Rows from block 5 of a small sound classifier, named by matrix and row number. Rows with one number belong to one neuron. Each number is 128 + 32 x the weight over its row's rms, rounded and kept within 0 to 255. All counts start at 0.
After each neuron's rows are labels from the 100 clips, of 14976, where the neuron reaches its highest value: "strongest on" is what is common among them; "loudest band" is the band of the loudest frequency at the time of the peak. Only what is clearly more common there than usual is listed. The data: simulated modem signals in the audio band.
# fc1: second MLP up (model.blocks.5.mlp.fc1.weight, 1152x192), inputs 0-191
# fc2: second MLP down (model.blocks.5.mlp.fc2.weight, 192x1152, transposed), outputs 0-191

fc1.464 [142 132 155  94 113 131 100 102 117 213 197 120 141  95 153 128 177 122  80 154 103 111 151 185 122 104 170 126 128 136 119 101 143 113 122 115 109 145  70 145 120  90  99 106 114 170 154 134  59 150  81 109 139 121 180 107  81 136 125 143 102 158 122 138 104 157 139 117 127 126 166  49  95 115 185 142  71 140  96 188 122  90 211 160  84  94 142  86  85 153  76 111 135  25 141  70 132 140 152 106 121  99 129 118 123 157 170 107 100 137 130  87 162 163 128  83 161 123  90 132  99  98  85 172 146 167  92 161 130  57  88 134 114  84 121 152  84 155 231 117 146 113 113 176 116 117 132 102 111 105 127 161 145 121 158 102 147 111 124  91 147 154  59 129 102 106 131 109 163 132 160 133  91 132 159 146 124 118 137  66 109 148 115 123  81 139 125  89  68  92 131 146]
fc2.464 [131 158 172 190 139 149 112 140 131 105 116 139 109 112  96 115 159 142 120  90 172 172  82 136 154 139 164 138 174 125  73 146 167 126  39 134 106 135 136 113 145 104 154 102 151 156  78 119 100 104  93 123 132 170 125 126 142 140 134 164 129 205 215 142 125 142 145 128  71 155 161 138 142 158 214 117 115  93  40 105 166 166 153 127  52 113 106 163 128 140 132 161 136 177 137 143 148  68 102 215 150 141 133 154  82 137 136 158 160 175 135 143 152  83 110 141  56 140 107 104 166 125  81 158 111 116  93  91 162 100 139 139 185 137 123  55 117 135 174 112 122 117 115  98 150 119  78 172  86 133 118 155 107 109 176 119  99 137 162 153 100 104 147 132 152 142  99 220 144 141 168 142 103 120 159  93 102 104  83 113  91  86 151 100 151 153 115 126 144 137 104 169]
strongest on: AM speech
loudest band: 4000 to 8000 Hz

fc1.452 [ 72 108  89 103 129 136 121 130 121 105 138  62 144 159 153 165 143 115 134 125 121 125 146 133  81 101 126 136 141  66 139 187 125 149 178 141  96 113 143 132 138 133 106 144  99 124 160 136 119 155 150 157 153 143 114 170  90  84 101 146 134 170 154 131 117 196 179 116 153 109  83 102 133 112 117 117  91  82 155 173 132 191 147 126  71  87 111 120  63  85 135 109 123  78  99  93 165 110  72 103 178 113 249 108 117  99 121 139 180 105  81  82 175 185 157 144 145 127 110  85 162 115 121 108 117 103  77 162 129 130 125  94 143  81  89 136  89  97 102 140 162 138 119 186 139  94 161 171 164 178 168 156 129 117 108  94 122  59  62 163  97 146 151 112  75 199 120  91 148 143 103 154 130 134 112 109 110 127 121 111 107 102  62  98 105  86 104  94 192 130 157  98]
fc2.452 [ 94 133 141 136 125  52  95 127 163 143 144 181  90 129 113 151 134  83  89  52 111  80 159 162 109 133 100  76 130 146 131 104 138 171 182 147 173 119 153  95 109 187 132 120  40 181  94 170 123 101 143 121  85 129 119 101 133 140 110  97 124 135 135  99 152 120  99 194 154 162 112 182  97 152 135 105 174  91 127 131 102 132 100 116 127  81  90 135 123 169 189 168 154 157 142 104 145 202 112  96 126 150 112 149 153 146 133  95 106 119  96  96 115 125 131 109 148 123 115 182 127  79 156 126 158 131 137  86 156 121 104 171 103 189 154 139 155 183 151 142 142 164  96 127 136  89 110 151 104 111 153 131  97 136 125 141 175 105  77 185 108 114  69  98 107  90 117 134 138 126 179 117 130  72 154 144  58 203 150  68 111 101  60 135 122 139  99 225 139 151 173 123]
strongest on: 50 baud; carrier: 4.5 to 5.5 kHz
loudest band: 4000 to 8000 Hz

fc1.199 [110 166 137 120 102 151 154 106 105  67 109  97 152 139 138 116 129 132 128 121 220 129 155 108 136 137 162 129  94 142 204  50 121 140 103 139 126 133 139 149 161  93 116 125 128 132 155 178 156 123  96  81  84 111 148 118 155 118 125  96 127 105 111 168 147 118 243  72 186 101 101 138  85  93 134 128 130 155 113 145  63 169 157  85 144 164 130 138 102 122 135  59 121 125  80  95 136  88 113 184 104 134  44 169 161 185 140 115  95 129 161 148 141 144  88 125 104 132 130 163 125 106 147  59 109 113 140 118 148 157  80  94  75 103  95 175  80 177  99 122 151 103 129 182 174 108  98 159  94 148 131 126  74 179 144  77 173 125 144 123 168  93 121 129 123 162  86 111 151 128 149 168  87 157 165  81 162  41 142 110 167 119 102 117 124 150 118 156 101 121 137 108]
fc2.199 [ 78 157 182  88  92 173 127 145 162 164 153 141 153  95 136 159 121 118 131 172 134  95 147  67 120 187 149 133 167  88 144  63  82  92 118  72 176 223 108 134 110  74 154 121 106 121 102  65 112 124  49 156 109 194 161 105 179 132 159  81 106 102 165 156  84 165 139 164 106 107 159 113 180 123 100 154 110 125 137 136 109 129  97 154 138 158 115 109  84  64 127 138 121 110 141 126 122  75  65  95 136 110 106 115 122 174 139 132  92 121  87 155 135 132 149  86 119  95 163 126 122 146 189 105 172 103  78 174 125 126 121 120  84  98 148  84 113 119  97 149 181 102 150 103 118 153 100 124  79 117 133 109 127 146 114 142 141  95 141 109 100 137 186 158 147 147 125 113  87 108 196 119 167 131  98 123 123 119  96  90 135 171 180 162  83 123 187 159 126 149 167 204]
strongest on: fading; carrier: 1.5 to 2.5 kHz; on-off keying
loudest band: 1000 to 2000 Hz

fc1.449 [120 140 115  60 111 116  92 224 148  85 115  97  87 137 109 114 154  81 162  84 163 124  83 121 133 124 149  85  92 113 112 140 145 118  75 127 127  76  74 134 193  86 111 131 154 161 129  95 110 145 142 122 107 194 180 131 126 187 165 131 121  99 106  67 141 106  98 135 129 181  88 103 179  66 216 151 171 122 154 156  98 136 132  90 111 118 127 122 139  79 134 186 109  96 133 136 145 201 152 114  69 186 137  91 108  95 160 174  94 104 184 157  74 198 154  96 105  95  84 148 152 141 119 130 161 122 115  97 140 140 132  72 112 131  31 179 116 144  91 122  80 106 109 137 119 105 141  90  91 161 121 134 137 153 123 119  94 112 137 145 110 121  91 122 146 177 100 142  93 141  89 113 154 118  94 149 116 128 140 136  78 130  95 110 130  60 122 125 103 135 131 123]
fc2.449 [109 115  71 150 118  68  99 114 160 122 115 160 136 108 133 140 103 200 183 162  95 101 249  85 154 169 109 140 151 123 160 120 137 142 134 153 195 147 101 110 103 189 163 169 134  22 118 130 156 103 158 146 106 106 117 125 143 136 131 170 132 142  83 124 138  89 113  87 147 153 126 110  98 166 107 138  76 123 114 141 167 140 110 148  71 126 150 101 121 127 171  98 111 107 120 106 100 117 166 144 153 113 161 137  51 103  89 107 142 107 143  98 124 139  97 144 182 108 180 107 130  93 113 146 173 141 125 154 122 174 134 118 177 150  62 163 138 147 114  96 216  99 144 118 184 103 127 155  99 164 101 106 115 105 125  84 187 113 151 103 130 100  90 121 156 127 122 145  77 137  67 101 122 127 145  82 112 136 139  96 129 139  76 112 139 146 165  36 194 119 111 131]
strongest on: 50 baud; 8-FSK
loudest band: 2000 to 4000 Hz

fc1.267 [161  95 115 147 130 129 116 131 106 130  74 203 143 111 156  99  94 176 164 123 132 104 119  80 109 110 131 181 115 132 156 138  77  97 101  71 171 135 151 152 149 113  74 145 190 108 153 194 125 148  85 116 110 138 142 123 185 100 110 176 136 164 107 101 115 166 103 118  84  65 158 144  88 151 151 181 101 182 145 150 109 131 113  54 144 197 105 109 153 175  99 117 130 146  63 139 156  97 168 181 104 194 138 110  76 122 182  90 141  87 150  85 135 153 115 121  80 126 192 124 153 117 120 138  98 111 121 119 203 119 151 142 111 164 100 126 128 132 165  91 156  79 106 143  60 166 212 117 129 106 124 174 123 120  88  92 125 105 106 142 149  87  90 134 131 118  92  73 165 134 113 133 178 146 119 160  62 101 150 148  83  80 142 110 143 119 109 108 122 127 138  98]
fc2.267 [155 133 121  92 103  69 147  78 131 114 163 127  74  58 130 178  99 119 122 123 143 134  85 149 150 140 158 146 130 131 124 130 183  69  84 122 108 153  89 191 134 151 135  65 173 136 191 119 146 186  82 105 197  91 135 177 127 111 139 111 115  68 104 138  99 135  84 145 179 105 134 121 154 153 174 115 173 114 119 183 123  86 184 122 153 103 174 125 126 182 182 109  68 152  76 127  84 110 118 153 105  87 111 137 149 148  57 224 123 141 113 150 138 129 143 120 153  96 106 112 105 188  93 213 182 100 115 145  89 111 101 154 121 127 110 153 154 111  99 122 114 157 146 151 104 160 108 134 113 179 161 109  77  84 163  90 162 128 115 165  86 135  97 150 142  87  88 137  83 127 186 100 110 132 113 128 134 112 150  91 132 150 120 115  97 147 136 132  98 131 186 107]
strongest on: AM speech
loudest band: 2000 to 4000 Hz

fc1.717 [161 163  89  99 136 113  97 129  88  81 145 125 200 166 177  80 111  63 149 160 155 114 147  81  89 115 112 180  55 126  99 182 107 182 123  58  89 109  74 126 142  93 137 140  87 171 108 119 119 137 156  99 149 130 135 125  97 122 122 142 105 198 132  87 131 206 163 141 136  73 150  81 145 138 152 166 131 153 144 133 122  86 123  83 122 118 130 112 116 122  90 115 108 143 153 177 113  99 101 173 123 171 115 103 119 140 150 115  81 104 121 150 125 137 123  95 143 112 138 151 121 101  84  98 100 135 108  13 136 170 118 104 143  97 111 127 146 168 157 117 129 141 128 113 138  65 196 116 111  86 127 182 173 118 125 165 105 127  53  51 163  72 156 114 175 130 162 154 104  92  78 115  87 162 145 106 143 132 151 100 147 184 137 128  94 126 152 130 162 165 157 103]
fc2.717 [124 115  96 151 139 123 192 123 151 155 108 144 108 131 143 212 126 112 162 130 123 149 154 109 133 157  62 139 113 133 161 188 178  62 126 110 129 107 160 166 111 113  79 138 155 115 162  69 125 160 107 153 134 124  84 123  83 151 116 159 140 146  69 164 129  58 150 134 170 176 164 173 146 116 135 118 115 135  99 141 113 128 115 102  65 120  75 111  73 140  81 123 101 168 171 109 108 120 187 163 148 119 109 144  95 177 122 156 129  47 108 121  94  96 140 143 115 159 108 142 158 121 109 123 143  63 132 144 129  87  81 154 125 144 137  95 178  97 111 148 134 136 127 148 149  80  78 143 131 142 167  88 130 170 104 111 133 121 147 113 127  92  93 144 102  20 138 127 132  82 157  88 185 131 146 136 131 145  94 151 194 152 106  19 101 168 186 165  81 109 135 135]
strongest on: AM speech; FM speech
loudest band: 2000 to 4000 Hz

fc1.233 [121 132 106 121  82  92 113 193 117 146 142 157  70 134 113 166  79 129 107  58 130  62 129 133  93  91 145 122  97 115 109 158 110  70  69  58  71  95 137 113 145 141  88  85 113  98  94 122 145  90 127 151 109  90 115 158 122 124 123 101 143 175 193  89  67  88 193 158 191 153  84 105 112 168  89 103 134 110 133 131 119 138 133 210 138 139  92 106 134 168 122 146 134 155 123  71 180 140 124  84 112 103 152 164 125 188 128 128 184  89 157 131  92 131 156 121 114  93 115 107 130 128 173 143 138 109 148 145 159  92 131  73 123 100 101  95  94 126 110  97 178 121 149 138 105 191  81 177 161 129  88 101 142 106 199  59 124 130 156 161 105  76 158  67 117 148 106  84 139 144 127 104 165 148 141  97 120 113 147 146 144 136 175 158 153 119  93 140  85 148  71 102]
fc2.233 [ 72 166 163 162 189 156 167 119 126 117 107 127 131 214 133 160 150  83  80 171 172 132 151 108 164  90 110 229 114 118 121 126 137 143 182 139 166 204  92 115  86 121 133 117  85 137 177 118 141 134  96  94 137 177 134 136 150 156 132  96 148 156 162 156 116 152 116 141  75 100 101 137 179 171 144 157 161  65 120  98 145 193 109 116 145 152 130 133 136 157 109 154 105 157 124  93 182 132 199 132  83 172 104 108 130  96 144 136 147 163 131 148 140  50 138 149 148  97 173 135 142 123  99 141  92 129 172  83 100 172 124 133 129 100 134 105 106  48 171 118 170 108  80 109 170 103 132 123  77 105 129 113 140 174  75 164  99 113  68 114 169 154 180 145 160  56  95 114 162 142 108 129  61 155 145 143 105 145 151 164  88 126 130 129 125 151 157 159 113 121 123 139]
strongest on: fading; 50 baud
loudest band: 1000 to 2000 Hz

fc1.54 [129 158 123  87 161 142 136 219  97  87 143 126 145  82 147 117  86 144 112  86 103  85 169 112  98  98 109 116 116 135 124 143 142 140 115  89 148 152 120 162 137 136 129 132 204 140 143 131 106  74 152 140  88 139 118 149 121  94 153 123 146 108 164 105  77 185 117 158 131 134  71  92  63 102 126 126 133 224 102 135 132 127 163 129 188  99  90 125  88 125  89 118  87  57  62 145 163 152 125 143 127 128 122 141 199 132 136  84 123 116  51 102 146 160 148  75 111 122 196 123 122 121 126 140 118 131 106 139 116 106  99 157 136  57  87 175  71  77 134 106 101 140 122 139 138 125 127 121 106 147 134 173 100  75 125 102 122  79  78 174 148  94 155  98  91 134 148 186  91 120  75 131 152 113 196 149 102  82  87 119 182 150 145 142  97 112 137 153 167 112  98  45]
fc2.54 [173 147  86  84 202 168 149  90 117 155 131  86 112 116 152 101 175  59 113 188 148 102 148 136 122  76 168 131 160  85 171 107 188 146 134 122 190 158 149 185 126 127 118 176 100 156 121 131 158 102  86 145 105  48 106  77 140 159  97 144 136  83 118 123  68 101  82 171 104 111 145 102 190  96 168 142 163 155 171  82 177  85 187 122 126 110 149 182 146 142 140 106 131 122 168  98  88  58 162 132  24 165 149 171 176 150 121  95 156 170 175 145 134 156  99 176  95  77 131 134 102 151 164 134 140 117 106 170 151 129 105 115 118 155 136 141 131 123 171 118 144 175 118 169 116 192  81 166 166 118 101  91 104 104 146  98 157 101 132 132 195 143  97 126 105 132 145 123 108 122 118 125 154 144 162 116 108 121 126  98 156 102 140 143 119 107 139 105 104 102 142 138]
strongest on: AM speech
loudest band: 4000 to 8000 Hz

fc1.675 [128 195  58  91 154 114  82 160 153  78 106 107 134 145 147 144 107 101  95 130 122 101 124 103 169 149 104  48 176 113  98 119  81 161 148 106 151 125 130 117 129 128  89  75 129 197 154 114  92 101 103 106 119 142 176 133 109 118  74 143 113  97  89 164 102 164 118 107  97 136 223 108 112 119 122 145 181 156 174 154 122 115 123 127 119 184 182 106 166 125 163 104 140  84 136 123 169 122 122 158 126 140 122 158 101 166 108 179 151 109  79  62 133  97 184 100 176 137 109 176  63  90 124 134  85 127  78 141 122 170  94  93 122  77 150 129 158  94 120  97 160  51 166 163 144 134  79 148 143 115  81  88 102 142 131  77 165  56  73 155 111 124 160 142 172 155 142  63 124  96  87 113  95 103 165 145 104 142 130 159 107 125 117  89 134 132 144  97 135 113 144  85]
fc2.675 [148 111 122 179 178  79 103 108 175  92 156 132 106 118 120  64 164 123 134 140  92 204 127 165 123 137 129 205 141  98 113 146 173 102 111 126 120 104 112 117 145 159 130 133 150 143 143 114  98 149  80 146 103 133 108 135 143 143 136 190 155  96 123 100 140 136 111 166 172 166 107 188 108 134 108  99  57 147 147  95 148 141  99 135  65 170 129  61 135 143 111  96 154 122 165 124 105 101 128  86 155  84  98 213 147  70 123 100  59  23 148 180 140 131 136 127 137  92 125 131 124  56 168 175 151 137 127 159 100 132 148 136  76 165 123 168  78 138 159  81 132 167 134  57 148 127 104 151 181  88 132 177  73 146 114 111 130 114 190 102 113 100 179  95  91 148 116 145 141 124 158 125 143  86 124  88 114 120 111 126 145 111 156  93  67 177 132  90 124 148 135 149]
strongest on: AM speech
loudest band: 1000 to 2000 Hz

fc1.105 [132 175 117 123 114 160 116 177 123 155 133 129 166  62 113 141 218 131 160 140 109 145 108 117  57 152 141 209 125 158 131 140 122  74 101 105 114  62  69 136 159 120 154 146 131 101 103 131  98 161  79 139 168 130 132 111 131  93 176 124 134 190 111 138  70 132 136  97 135 197 150 120  82 156 155 124 108 130 134 134 108 165  87 120  39 107 157 107  91 113 105 125 115 115  95  58 123 135 121 145 111 107 130 126 164 146 146 112 187 159 178 109  96 116  94 109 125 122 105 122 172 109 123 104  75 122 137  93 108 110 101 177 112 150 115 159 128  83 120 104 148 115 153 191 120 133 178 159 156 142 124 134  68 137 134 106 139 157 160  33 157  89  70 228 125 147 106 111 132 189 149  99 132 180  78  96  80 149 153 133 114 111 115 154 122  88 100 127 162 122 172 167]
fc2.105 [167 100 115 141  60  96 142 160  39  68 174 139 131 107 104 169 162 106 124 138 100 148 144 126 147 179 135 143  98 133 122 157  81 113 168 166 161 200  71 165 133  49  71 173 103 121  85 115 150 108  85  98 149 115 157  92 126 136 134 161 123 141 131 163 134 104 127 137  74  37 123 115  61 148  81 143 119 122 106  91 152  94 109 158 173  88 101  99 100 201 108 121 103 143 128 129  90 126 161 199 177 106 144 124  74 133 136 158 158 119 112 111 122  51 134  90 135 118 112 141  91 168 107  73  77 119 126 178 125 155 161 123 137 114 117 142  89 164  96 132 122 140 108 192 192 115 114 134 165 153  85 119 167  93 197 153  76 160 142 135  87 138 122 133 141 158 173 151 171 138 124 130 119  81 144 147 153 144 100 128 144 123 139 131 111 140 187 160 110 120 136 111]
strongest on: AM speech
loudest band: 2000 to 4000 Hz

fc1.617 [108 110  95 150 114 185  87 150 115 162 100 179 127 169  88  74 103 103 161 134 171  66 141 114 113 107 100 131 119 110  85  78 113 112 126 151 129 106  89 114 143 145 105 111  80 163 127 165 117 112  90 116 142  81  85 122 142 142 121 128 113 109 137 121 120 108  92 109  66 134 186  81  99 111 157 181 107 124 158 135 113 189 115  62 138 102 127 192 125  80 133 117 113 125 182 137 149  65 123 111 176 144 127 213 116 106 102 166 118 122 112 149 142  26 139 146 110 118 111 152 138 110  98 152 135 108 140 159  99 144  98  96 123 144 169 136 152 138 179 139  48 121 135 188 145 114  95  95 111 211  88  92 120 137 152 159 126 100 145 118 141 120  72 158 146 161 100  93  95 208 169  67 132 151 155 111 108 110 141 166  87 132 115 184 125  79 146  82  84 200 121 129]
fc2.617 [110 179 133 132  62 143 189  85 189 110 104 122 171 128 142 202  92  90 106 101 165 131 117 161 173 157  89  95 106 119 168 164 120 130 168 126 132 101 139 121 170 116 119 141 157 119 113 170 138 115 112 161 158  86 136 115 121 182 149 131  48 173 161 118  98 175 191 162 197 155 109 128 122 109 144 101 131 132 133  93 113 131  70 100 116 137  93 165 162 188 164 132  70 143 102 121 122 145 121 143  86 113 121 143 127 108 139 185 148  98 105 110 113  70 146 111  97 177  83 118 164 138 129 172 115 156 184 119 136 120  82 122 127 132  91 165 154 146 143 145 161 139 141 113 109 175 157 118 115 170  87 170 139 132 136 180 131  77 131 148 109 157 116  54  90 163 120 185 175 177 185 109  87 139 115 176 203 147 186 221 162 114 115 109 130 155 108 133 104 131 111 132]
strongest on: 2-FSK
loudest band: 2000 to 4000 Hz

fc1.64 [ 83 106  87  98 110 158 128 150 110 100  99  77 107 175 193 145  86 165 124 154 139 127 126 169 127  99 178  74 153 133  92  70 145 167  74 136 175 106  80 166 130 149 139  95 151  98 102 146  47 120 119 120  87 132 157 108 122 130 149  69 109 145 126 113 102 136 161 150 172  94 145 153 127  92 121 134 123 144  92 133 175 102 126 120  82 135 151 139 188  89 109  86  89 147 171  95  94 161 180 105 149 138 104 148 136 130  76 122 126 101 134 171 114 124  98  78 111 119 129 162  99 211 147 190 119 103 161  92  73 128 137 135 159 140  66 143 137  76 147 177  86 133 145 176 134  68  96 192  70 104 117 109 112 127 158 144 161 137 149 105 131 143 122 126 148  82 131 110 153 141 188 160 137 227 132 158 193 123 101 134 152 105  91 128 144 132  88 134 138 117  44 147]
fc2.64 [160  85  87 173 112 127 124 108 158 143 161 152 166 162 110 197 143 134  96  89  94  87 107 108  72 130 123 110 131 117 144 193 147  75 145 117 161  30  83 127 173 116 140  93 117 105 106 143  91  98 101 170 148 130 104  97 158 157 157 128 134 118 106 104 129 104  51 120 150  61  75 141 126 118 185 119 108 112 101 123 136 127 127  65 111 116  84 186  82 135 140 121 134 144 145 146 119  76 133 100 156 117 108 162 108 119 103 150 136 106 114 158 155 119 137 181 116  68 199 115 125 127 109 122  90 168  78 105  90 104 184  94 107 176 164  78 119 141  97 108  76 163 127 135  95 139 142  58 164  75 116  80 131  71  53 155 123 128 117 105 131 149 160 142 157  82 118 166 182 116  98 100  93 106 172  92 114 116 166 130 159 149  92 118 129 128 191 113 110 169  93 178]
strongest on: AM speech; FM speech
loudest band: 1000 to 2000 Hz

fc1.739 [150  70 115 146 118  99 116  82  82  87 122 113 175 128 108  91  72 108 177 211 122 128  95 161 101 126 103 107 154  99 121 104 159  45 122 141 177 174 105 157 162 100 117 169 171 135  90 138 119 140 104  99 105 165 113 142  93 113 232 124 177 144 105 104 135 145 131 134 154 124 118  73 145 140  98 184  87 133  85 126  88 153 137  97 133 154 186 141 161 111 107 144 105 102  86 137 173 111 106 130  67  85 112 157 148 162 133 160  98 135 125 149 151  90  65 132 124  90 103 141 158 180 130 125 137  86  69 128 135 125 139 140  76 102 180 151 118 144 104 158 121 122  99 114  75 126 129 168 138 137 169 105 163 137 164 100 138 163  92  81 149 118 209 181 122  91 124 116 116 156  50 163 122 118 157 128  58 149 183 122 189  76 144 121 102 139 113  91 162 111 107 132]
fc2.739 [ 99 126 145  68 129 174 158 181 130  93 152 156 125 105  77 118  79 132 148 142 117 100 157  80  89 125 169 124 148 153  85 105 137  99 207 102  90 132 139 141 160 214  79 145 110 136  91 101 113 107 136 110  92  98  69 220 148 117 105  71 176 168 147 117 115 118 155 203 192 135 117 113 115 127 209 121  99 128 117 170 154 146 176 121  79 171  74 156  48 132  98 141  94 113 101 110 165 167 158 151  87 186 132 121 154 113 134 115 122 133  64 147 150 150 156  90 157 122 137  62 124 133 168 101 131 146 138 175 100  95 127 166 111 151 114  83 133 136 112 183 129 104 149 162 123 124 124  94 150 147 161  78 139 164 136 142 138 158 194 150 153 167 132  77 104 167 120 124  93 114 119 153 126 137 129 184 100 119  93 160  79 151  95 107 114 113 179 106 138 135 147 124]
strongest on: fading
loudest band: 1000 to 2000 Hz

fc1.239 [120 126 108 133  92 131 146 140 127 160  64 177  86 133 153  59  86 137 157  97  90 133 161 147 148 130 124  35  77 123 155  78 105  92  91 147  93 110  97 119  91 119 183 112 110 116 145 140 126 173  93 119 156 104  97  92 104 123 142  82 145  89 118  85 113 154 115 101 103 152 182 161 138 103  85 137 107 100 147 115 119 133  76 122 119  97  63 156  97 151 155  93  98  88 106 106  77 158  80  93 165 132  43 124  97  82  73  89 135 111 111 172  91 147 160  96 132  90 155 136 153 110 107 173 137 121 129 200 124 130  59 124  87 192  72 150 178 143 104 127  84 114  81 134 122 116 181 125  78 101 104 150 187  81  74 201 103 121 143 157 119 110 147 164  75  70 119 110 135 112 130  97 119 145 173 126 133 115 177 164 117 145 121 101 153 148 119 113 109 134 137  96]
fc2.239 [151 104 123  93 151 100 119  87  82 107 115 100 137 113 148 139 132 142 125  98 184 173 103  90 107 152 134 137 128 155 151 184 149  92 133 111 116 154 155 126 125  83 155 160 145  96 134 140 146 115 138 148 183 148 126 211 109 139 118 152  87 144 169 153 190 148 135 130  83 137 102 139 161  71 147 177 118  95 124 154 130 163 106 130 147 121 119  83  72 183 136 174 117  99  83 140 125 114 108 183  82  82 143 147 107 188  73 134 140 207 127 179 149 109 149 156  56 128 137 155 147 109 198 144 151 176 147 109 156  81 119  99 121 130 145 134 118 135 193 152 162 125 174 199 158 182 134  86 203 164 108  85  91 172 141 141 154 115  89 122 151 128  97 163 108 113 160 153 163 162 148 103 116 127  86  85 141 142 133 128  95 126  65 108  60 125 177 145  95  74 146 199]
strongest on: 50 baud; carrier: 3.5 to 4.5 kHz; modulation: 8-FSK
loudest band: 4000 to 8000 Hz

fc1.185 [149  91  95 167 130 108  50 154 112 103 118 164 106 151 127 165 111 131 128 115 126 108 105  90 168  85 121  85 140 140 134 147  99 149 169 135 127 187  88 144  89 118 132 100  78 169 134 120  50 109  84 104 100 123 116 106  90 108  79 100 111  97 133 114  88 196  90  61 113 124 105 115 212 174 150 162 138 139  91 102 145 155  94 103 114  94 161 174 147 106 180 124 129 160 127 154  96 125 133 103 224 119 149 117  97 145 166  77 121 118 130 145 161 128 152 133 111 103 101  87 147 105 123 127  67 211 100 112 200 119 121  69 132 146 124 127 129 152 102 110  97 122 159 127 134  91 116 137 156 108 147 109 140 167 105 149 106 138 150 168 124 115  92  91 114 175  67 136 153 179 178  85 126 179 169 103  94 184 132 118 136 170  75  69 110 124  54 143  90 168 157 156]
fc2.185 [134 100 157 162 205  70 121 166 145 160 184 144 163 114 114 124 113 102 121 130 104 149 174  75 185 137 132 144 123 160 132 174  84 145 105 131 168 140 152 181 132 161 179 171 146  97 129 129 143 140  89 145 186 139 117  70  99 156  64 136 104 159 110 108 162 141 126  82 119 161 201  44 116 110 147 147 164 150 100 148 143 104 141  67 100 102  83  82 152 159  86 154 108 148 120 189 146 175 151 166 163 134 173 113 134 123 144 113 150 110  86 104 144 120 146 125 170 162  81 155 137  92  80  91 116 137  91 146 128 133 107 228  98 123 138  21 158 125 132 101 123 125  85 146 120 149  94 110 139 161 107 110 141 119 143 141 131  72  80 173 129 108 109  82 124  90 156 140 146 143 148 103 120  93 137 161 185 107 148 131  74 138 185 177 154 138 128 107 128 186 106 129]
strongest on: 50 baud; 8-FSK
loudest band: 4000 to 8000 Hz

fc1.533 [134 165 160  97  65 116 109 134  99 125  78 122 162 128 187  99 149 134 146 149 131 158  85  71 120  82 143 112 124 180 129 120 145 136 160  98 123 145 173 146 188  90 122 160 137 175  78 115 196 100 143 152 101 119 201 141 151  96 140  92 157  95 140 100 179  98 180 112 112 148 133 132 132 114  95 174 159  96 137 135 142  96 130 191  97  88 148  98 129 112 137  95 141  86 161 117 101 148  92 123 177 101 212 148 187 140 147 110 137 109  71 113 176 127 122 106 155 135  93 101 100 151 130  84 120 133 110  98 108 116 161 154 151 119  67  90 133 116 141 104  88 157 105  50 124 124 145 119  93 162 114 144 184 148 108  77  73 116 134 111 170 136 189  67 103  80  58 148  66 131 119 162 172  96 177 180 110 131 114 116 112 150 166 130 198  77 129  99 108  96 115 133]
fc2.533 [158 135 125 189 116 134 122 110 109 181  98  84 142  94 123 123 173 122 163 200 167  87 184 186 103 152 162 122 170 146 157 150 119 116 141 166  72 181 127 112 128  89 173 126 161 126  91 127 126 204 157  91 134  84  99  71 125 115 153 179 136 155 178 157 124 119 155 119 118 168 156 153 111 159 103 118  83  99 108 128 100 161 157 168 124 133  92 135  87  99 114 113 124 155 104 116 131 193 151  90 110 174 106 137 133 111 130 137 124  52  86 116 130 127  97 173 147 123 144 116 161 203 140 197 141  76 107  81 132  96 132 171  92  90 118 161 154 181 138 132 146 129 132 131 129 101 113  85  86 128 106  92 124 168 148 167  75 150 110 104 129 161 149  77 125 135 108 173 175 138  99 104 117 180  88 103 162 174  87  29  92 137 113 126 176 129  93 160  99 163 110  69]
strongest on: 50 baud; 2-FSK
loudest band: 2000 to 4000 Hz